From a checkpoint of a small image classifier.
Model: 48-pixel images, arch gmlp, norm layernorm.
Data: trained on seven-segment displays showing three digits, 195000 training examples, 27.2 epochs.
Rows from block 4 of a small image classifier, named by matrix and row number. Rows with one number belong to one neuron. Each number is 500 + 40 x the weight over its row's rms, rounded and kept within 0 to 999. All counts start at 0. Numbers have three digits each. After the name is the row's rms in percent of the matrix's.
After each neuron's rows are labels from the 100 images, of 14848, where the neuron reaches its largest size: "responds to" is what is common among them. Only what is clearly more common there than usual is listed. The data: seven-segment displays showing three digits.
# u: gMLP up (value half) (model.blocks.4.mixer.u.weight, 384x192), inputs 0-191
# v: gMLP up (gate half) (model.blocks.4.mixer.v.weight, 384x192), inputs 0-191
# out: gMLP down (model.blocks.4.mixer.out.weight, 192x384, transposed), outputs 0-191

u.79 079:505534448496517497532548518538498480486496444493517463518478501504571535486558565496463494509458482480489478422536479480477519525505557577525545537542439522539541510496543478448525516503452385485534505521473519494465559456497481436496556521417521502507535477473543545459504448508469464472495477467506451512545511462460519518562485529521523490534569506544572557519487482466499479567507441531500479448500468522449524577505544509600552473504512448493493532459525482552454565562495553502540521479469470486391505518498474541437397474486438541557468473456409550417478531383439497467
v.79 068:486543507484491547540546565521529481515477538511443447468548470466576425547490547432513474444514483477541569467454447525483503486487498444536489468527482436491421463492474569515540486553435504499513523448571500553465477503506618524535504495586529453515495516507459564516499579450522453544478486484469513504509480516496469467492514519448489527453524502459517512536489541435482524546580555392525476513470352520498516469422507447533512459476501453556553530503541474504459479545488494497497511491492446480510515582507624532446527445546491480476527471514522461491480489567484495459
out.79 093:558497471497474516486476508471565500465426595494479545456463502574540546496496479544528473502506591466512517465519478530495534437449492477476484472571488579443491561532565441513537505470500492576448405570511564481572503499531505484455490480476485492449563526439457486536515583521514525396482509465510464464455458556538504506492532433491475470476512493567502428495498529474546530479487496491531504490434492586481490483457476513408501473526517461521492500549514503479539411542511478520555466528498423458583445510472502527519463540567480442515465499445564430493490517556469521575
responds to: third digit: 1; third digit: 4; third digit: 7

u.335 143:505499562450518560523518545550535553559475497549487463457445418506414483563480560414478452579490553545550490461462610522483445487470452511481470550479466493506418523482452566538572502490486528466488525470510488496492466514405492536483524539533466546519512510512476472501495516475486520552535440506524458427478520514489484501488513599549563505489475535506494539493484573492509508435490400444474571494464460508457492490473493470554517556538500490468551502549439466593515489503504510579522536452521532462474471522474423524542495499521478516487507445432504448551557530488479409469
v.335 128:475469597468496455537473535470496482451582445485513432538420442457466496514507488464512508490445542448487432500501428519539600492461516487527507551480524498519485548611477462526475552511464511526508529580523508492405516507511458489433543424460507503570488479523436505485494518507473523478521493456456455541470535530515478475460498529511494501481485545571494486547473535514507493495557464634459573447505536512499542557454480534504538517490493531503484570487539529547531428519588460459530528454472536502465396473529515526514538401465477509533509564562500514480493495546469461453
out.335 136:533470537501505539467458503508483510476511490558438543513505550408473522458550468517463449426522521627561506563476514527453536508413514531503456550514477418482487467518508522493450462536519472514481450428441470529477519512542491463548466546503507518552495508499505542466432496497449499441538468496584487540564576514520506486552526460523455552518509488437488471440521524435506496507486494523560447551543489450544489518561435460457584519490469471505513381525494498440485468492527506491432535461568548561532518482531512484515543485576530568539507449463552483474483452514468417549
responds to: the digit 0; third digit: 0; second digit: 0

u.125 035:494467420436513470449565536469461555563463474556486509490415476544530495596474501478537457512495471533551478504496436570520500462436520488497508489504528535548552573443445460463517530445513441513515559521515590463536527449541548464491471509497517486544495488510501491497506476456466445493431474447510493456392529506536466500548478516467468504439525503494491510535508541478468490544532441449507532468581490493512482435518450498513613547475498550496527579522557504462571544478463480517505429461480456553475523521513544556534416483525554453524514490545450542543562501417469497435
v.125 033:489512504498548507514492484488583462489536509405530510504498504512526508482558457447430432432464561444561512502515511482493512519477575521487451488544455452598431512511490513534483529509486533463504418468487499528524452496516492501445497456526460509464425485476526478523528465482545497578627452552456575483511577506479483492477488524550515461485443482509507490419521511571482507537444539482516544460465575582446469619594465538566497495561509516529492476441509563460505496432445543498558420532448470502478445481553468435508509493479521533494464493479516497507487490527525509468
out.125 036:453532503530499487513483436602502484516508590490582487494526501451517529498527504543461497581555458437489540490429543468442514525453506464504526527494530555488481400542489416545555488542516514488478439471475430505492501563458390545501545488485475482485498509477513496484512558518412452497490575519424493518606487501463470519478526533532527481558469500548576575501471450472541478472468424516516520553465508481545475483502486486510462542499522489517438440503431545506435415515466577524423514526469560477567484502488450487484501523511451558508504493483500478468506494507540593552
responds to: the digit 6; third digit: 6

u.272 133:499512472489518443470535477454475492462494451546536504479475452478458537453570537499497513487476494440511518515517528546457535438500468522387569488524545497542478552502498474459502547530587480548483596445543538451473482466521452532506567488527460476451479538464491453444489558502449461485453604538519501496523592444524444501467547515530517525582493424406440509529494560548450477467554533483445524519531491502443505569509492481562517507472526457545500508549463498503520464532561506491483503455537428499481544502505419490469579443486481479478516472432596532567539469536462521508
v.272 130:538569533549525491540602511521476471472506457488555497512518542562500437477498524520472523480540443450447509415515509441501532569458496392471463555583535530474506502478481531514498517508466458428499517459456541527544494545541474581518535433449516540563488460548506479464493516553414461512497550518505427475449479434473524493505450454458495474473551506485516439432539497544510529499514520443533503537448552487548529526578456487469521469542609547452532539531545482444476498538497432523429485520452498538481509479523543488478532506441484475466497542495384516525568441492514493496
out.272 127:482464541565447530520541507438421566476513518564497533486490429508557481413470542480535512546448507535566535382542490487521468421473504471443431435448433495509482476515485479424501545470508438503507491416488526515521453488520549484495478536524469597516573474518472544508529578482500474445484590483486491534480448449509560510587522460505524489550534512471519560516515534562460488438497538520547520482517507508506528497547501488533560492515512474489485466476499457437501443516521572589450467474477471419536478524460503578466532557486510421499499502518515518520492554435464498535
responds to: third digit: 1

u.371 123:545493492438477487558501532519495472372596495453567499528491528473481501479529510529454493430459549560485511457542479477471544507483499486516556497501473494550456459545534508475475454497524461533513528507491438506440537554484500530460547434547436539458488489484573508475506427501525544499582490515517501507533399481517512402466445447509436367420483525525542519431503511460520518500497536469469502469437432474500526544517482518488468480559540482541456520504529511445489492595505565605517531514509579514512502522458514536544491474520553540502523483454481584439524535491472527519
v.371 137:464472513501398510460495510499509467446536524533470565485545517465564493494550412527470464453503504504465523492451549427550481517577456453574560577510577480534506467499512495493475455547511501569482468525474446529522535545492489486597500503546542493459544510546547484407514470477510498474558493512528505476511473387585517556465443541514466489602469495495468402534473516494494575539546511462549460494469459519492466540549469478464525497512497557498509479513487525462452492498430509479510472532508589438522462469548446447448517558475480462457454488488495488611510498453520485492
out.371 132:515486571482504466481478524484449432556543555456459527431514445562502399474475513537475499538560465562485484568427507489499561463539602509470457520560513559534528471479528523502510475541501470471514451554513475529498506493532506513513427547490513474534444512463507456486434504561505472548515486476475415573541528527525533534484454437517503545457495489508527501543511486564513521450532465443508533475443599511510514467505466472560449528587466473467449462493505445493512411458520557387474532524487420512496461536526487460548533486571482486460567519558532486507519463489428553494
responds to: the digit 6; the digit 8; third digit: 6; first digit: 8

u.260 117:458476582515529516483498503522482461578527496512437535495538503539486494528411488570460471531511587539548509449544391487528505495501523535568555491492578513401478546517546492479478446555480542534528466531439417553497476435521513477493523449499536552578481538493576459474502524517549464448415536481472477472507514456492440578533490492508558454513465503523442523540495475472575454491510553549452493493457483563502515473524507507531602429548494485512442521512460501467469460520448500503497417515463546469478479502443485518462454438491442457476495524524506546501512524515444591512
v.260 122:518472434480405508466531502512497533517478462524528458497508501467470519487552536507522523536540445488508555494486446464502548525455452563561506456542478500508530487434524576584533462511487527490502486498428468548532441476493435505513490525466552443504571504438505532483480493482525462528470485453511478503474498510481525563515508557523551594493461488437547496382544504496465493465420507491493556479554536504515526522495455501551379503504475593498504529502535538514447494493468520499541521485511519439425552426519408497484560589512420471481479511476542513539559440543436470599
out.260 121:455540497440570471508416437468509522536447463467389505579491455580536452448497511509508513519525543448540458476527548505510455565553493558488474494536518547531530436575484492506537541508465395499470534502432549478461498522523476490528531509514535548513519488515424512485567502487464485524470511519490532445494570412409496529548533560489511518501541475463430486468489483526442456547492470557487488568503479530467552495505447491492486445489483489483448451431546450544492470488482526510542513578521443490413535511452569483506519440507516512489492559512542499527488553431545582560
responds to: the digit 6; the digit 5; first digit: 6

u.309 071:497456514551508497505489500411506487523486467541495474551465481556498495494531487590522502497483505511427532508458518475477408504528447493524518443505507484534524489491405414538512489496489486445516496517467519512494505507482523501461474489553511557563511493536500466483475504498520545476442454577534534556470485529457532473521505582465446567419426521534534504493577510500517431513455492537475565526498496459437369433494441559489548537516430506446536527512462529548531510509499525538488511479430539535487427588528579532507580591444444550508482523447436500518522464533514419504
v.309 075:489474472505541563507497486499523527547548549506556543543499562463553457550548480504464487500531545472552441578435519538512486484444524492461542462542463527504537561476534496436486515451501525457455558536542515466544463476542513539462501429403542466497427552475486597426528549531450445510432535538484500450510466549555471428464533489505497441553466515469566488576504540547488493442579532487492450474482472498459517518505452467520512542476504569548518543547534470479423518492520547522474536465467500497468466434519430424518471447469498471509472476425453468464492560453490576542
out.309 083:459476496412533526486540469575476449408457516490513459467504534433496529502442468456537492562525523509522509435497495487487505468504547486587496466407458528510500491538527588437529497503544532582485507518456522517551515474535437476517559581468458440458481558481514549521510430517477478502513503542474481552469436436426535523513493543508525452514507490506572428454427538481484523539580459488517434584467528494557486415500549429552439525493538540570472564480541492464534483491505431486536480506537449503505553494517491455469505475501494511446463573541569469518505537500494547523
responds to: the digit 6; first digit: 6

u.254 072:526521488473510432532537565563568532509479515493546457557511448496477524588420468512523505482491516543441462441473434539437536482527483548472559472466540473557516493480576555505506489425552464523522459519452509466553564534563501505480465522504442506496469524471526525507543511505491532490486578453560590454443449477521504481430539518448483552597485558490545490498528502526533462470514451564466522500462563478480508538430423516473440569565466534467472478485419425534505504469460486542585505545495491427471484516496492496532499517421474509524512434470466467554480503482487514428
v.254 072:427577524453565459478528485509499485479543530437558489473491480465488554565509496536476549521539465492605523478513476398480483435516543492509486481469521493440467569431480556538478497524544478490461491499503414493517542493470480477490508460471518503463392523491528498469495538495414511445534507429445523564541484500543454521486511551491475544490493494468519512512459519478466513513509432487520526492509549508536458488535481429515465521572473444517526463562500481509520557505542531454539433561532498572435503503431476494495525496573555566517530558452557453392592475436487438549
out.254 071:441523521514490532467488531489497471371558484528523461490591547485582511538503511499492456567498519464477492474528534509488480490471461504512474474530463459507448500527495469503463555558459500520498586495484545508490461493473490405541517506530530497501446441478454457493445432513501473511558543537496567567538536459514537537563492553539503490479510522479440514494497485453496477569502466479543556425440501441530495481481447478563550459480497461502486545504626518404544527560465439524426560451530555509552512468497511433466425515494551481506461511603516489418535447494485502534
responds to: the digit 6; second digit: 6

u.355 141:500528487546476497515488556500466479552401536503468530490533469476478479474488545510449467473534538490458511580530483569502542534501513501518545495481594456507429542508498582478468437465525516462527510526442485502477477509517435435489471487506490471523544557437445500588507519565553482465437500457450500534496484437553430505383490552533486486421527468555486503530527552537501544497513519515430536511457555561399558503517478558458462514478478483491479463500440504494586497506477513473525512509550504519489476524556478472455548516443499519553581532513527596422438476559462440533
v.355 123:523534464513546513496501386491552460512516441457535491490511561492475508625525493515465534489404513451455509518516468485507489527511575504513539468512479467433470466551518569502465500558469482421500470444494518481527459465423520539451509480503504549565428539559467517492524502488523542401489462525530454500474506498530437574459455458444447468520503485533543470514523476473493483479535476517385492435470520542476528512491510459444536493520532528546545536555533496468530511476466491497533514550487475549455535564501479456474550443474569482555547564512434615552537472559471481552
out.355 119:493470525507503445474520539445508541532492556511529606584500545470497545481535454493567417475499508520525430575418426471510455545477473467477417493472480476507472464477525519533416514569504519550477505456554537524551547485480558498417473541537526476549480497470471533401435496535458442522558563519476448554481500460498516497465451512521543539485411468486502541527449483537487527501505506475510505472558483473537514531578556534463541442490545464473462525483499535462557506530569439477456508564551457450479486529540507511502499485540452530560543453429529481432541432511463524498
responds to: the digit 0; dark on pale; third digit: 0; first digit: 0

u.97 034:482492489507507530478471594514508562459526467461501443505457497505468590467491490514532535420486543418565494501533481574476520425519482505456522528444511559575492420479485515539543483501469451495456499510527518507536534551508461551412506450501483446470520496519506471536544509473528475552446490487506505504513547457501482452451440496536499471514508474482561526483486432462492463536497519435532486466475473482524447528460522458539499581422529508590620537414526509587458495561471518484498462563483550557573484535552524545552501507476525459473436500541416503525421487548436509488
v.97 027:497498468513612493452606473506502473517441504455472553468552489589506507550539433563517512567487528497513517524422514520452428474492451516526527450489468452558504488507523494521527466565532535487485520520539524536559529511492481525527466461562540490536522504487592541404502567541498478432519519551463537505455460478486509435511452498519500525475529495514400544451475543488476501491476484431557555557442489549461425561477510508525528568489561447451505471499525567540488568486515472455501410489507516477510495468489453449464531522481514442424425554526470472538477472498541463442
out.97 038:480439515483486411483450468553496432599453510503586545488530527523573483577489553492465526623477538532453442510485509464470508480498499548562526504550447498410521615515514426462497515542506491562480526455498464485473428467476497556504423439500543510498496520464463435535490534486484500466455529527514512543524461554521511580507504511496477472507479512527446487509467523479552507457444439511498532541476491513509520437535455591520486482576496530526424509565424495458535508516479508570514512498535460469509415521436498493488507518515482526445493476482476424471547498516550480579
responds to: third digit: 1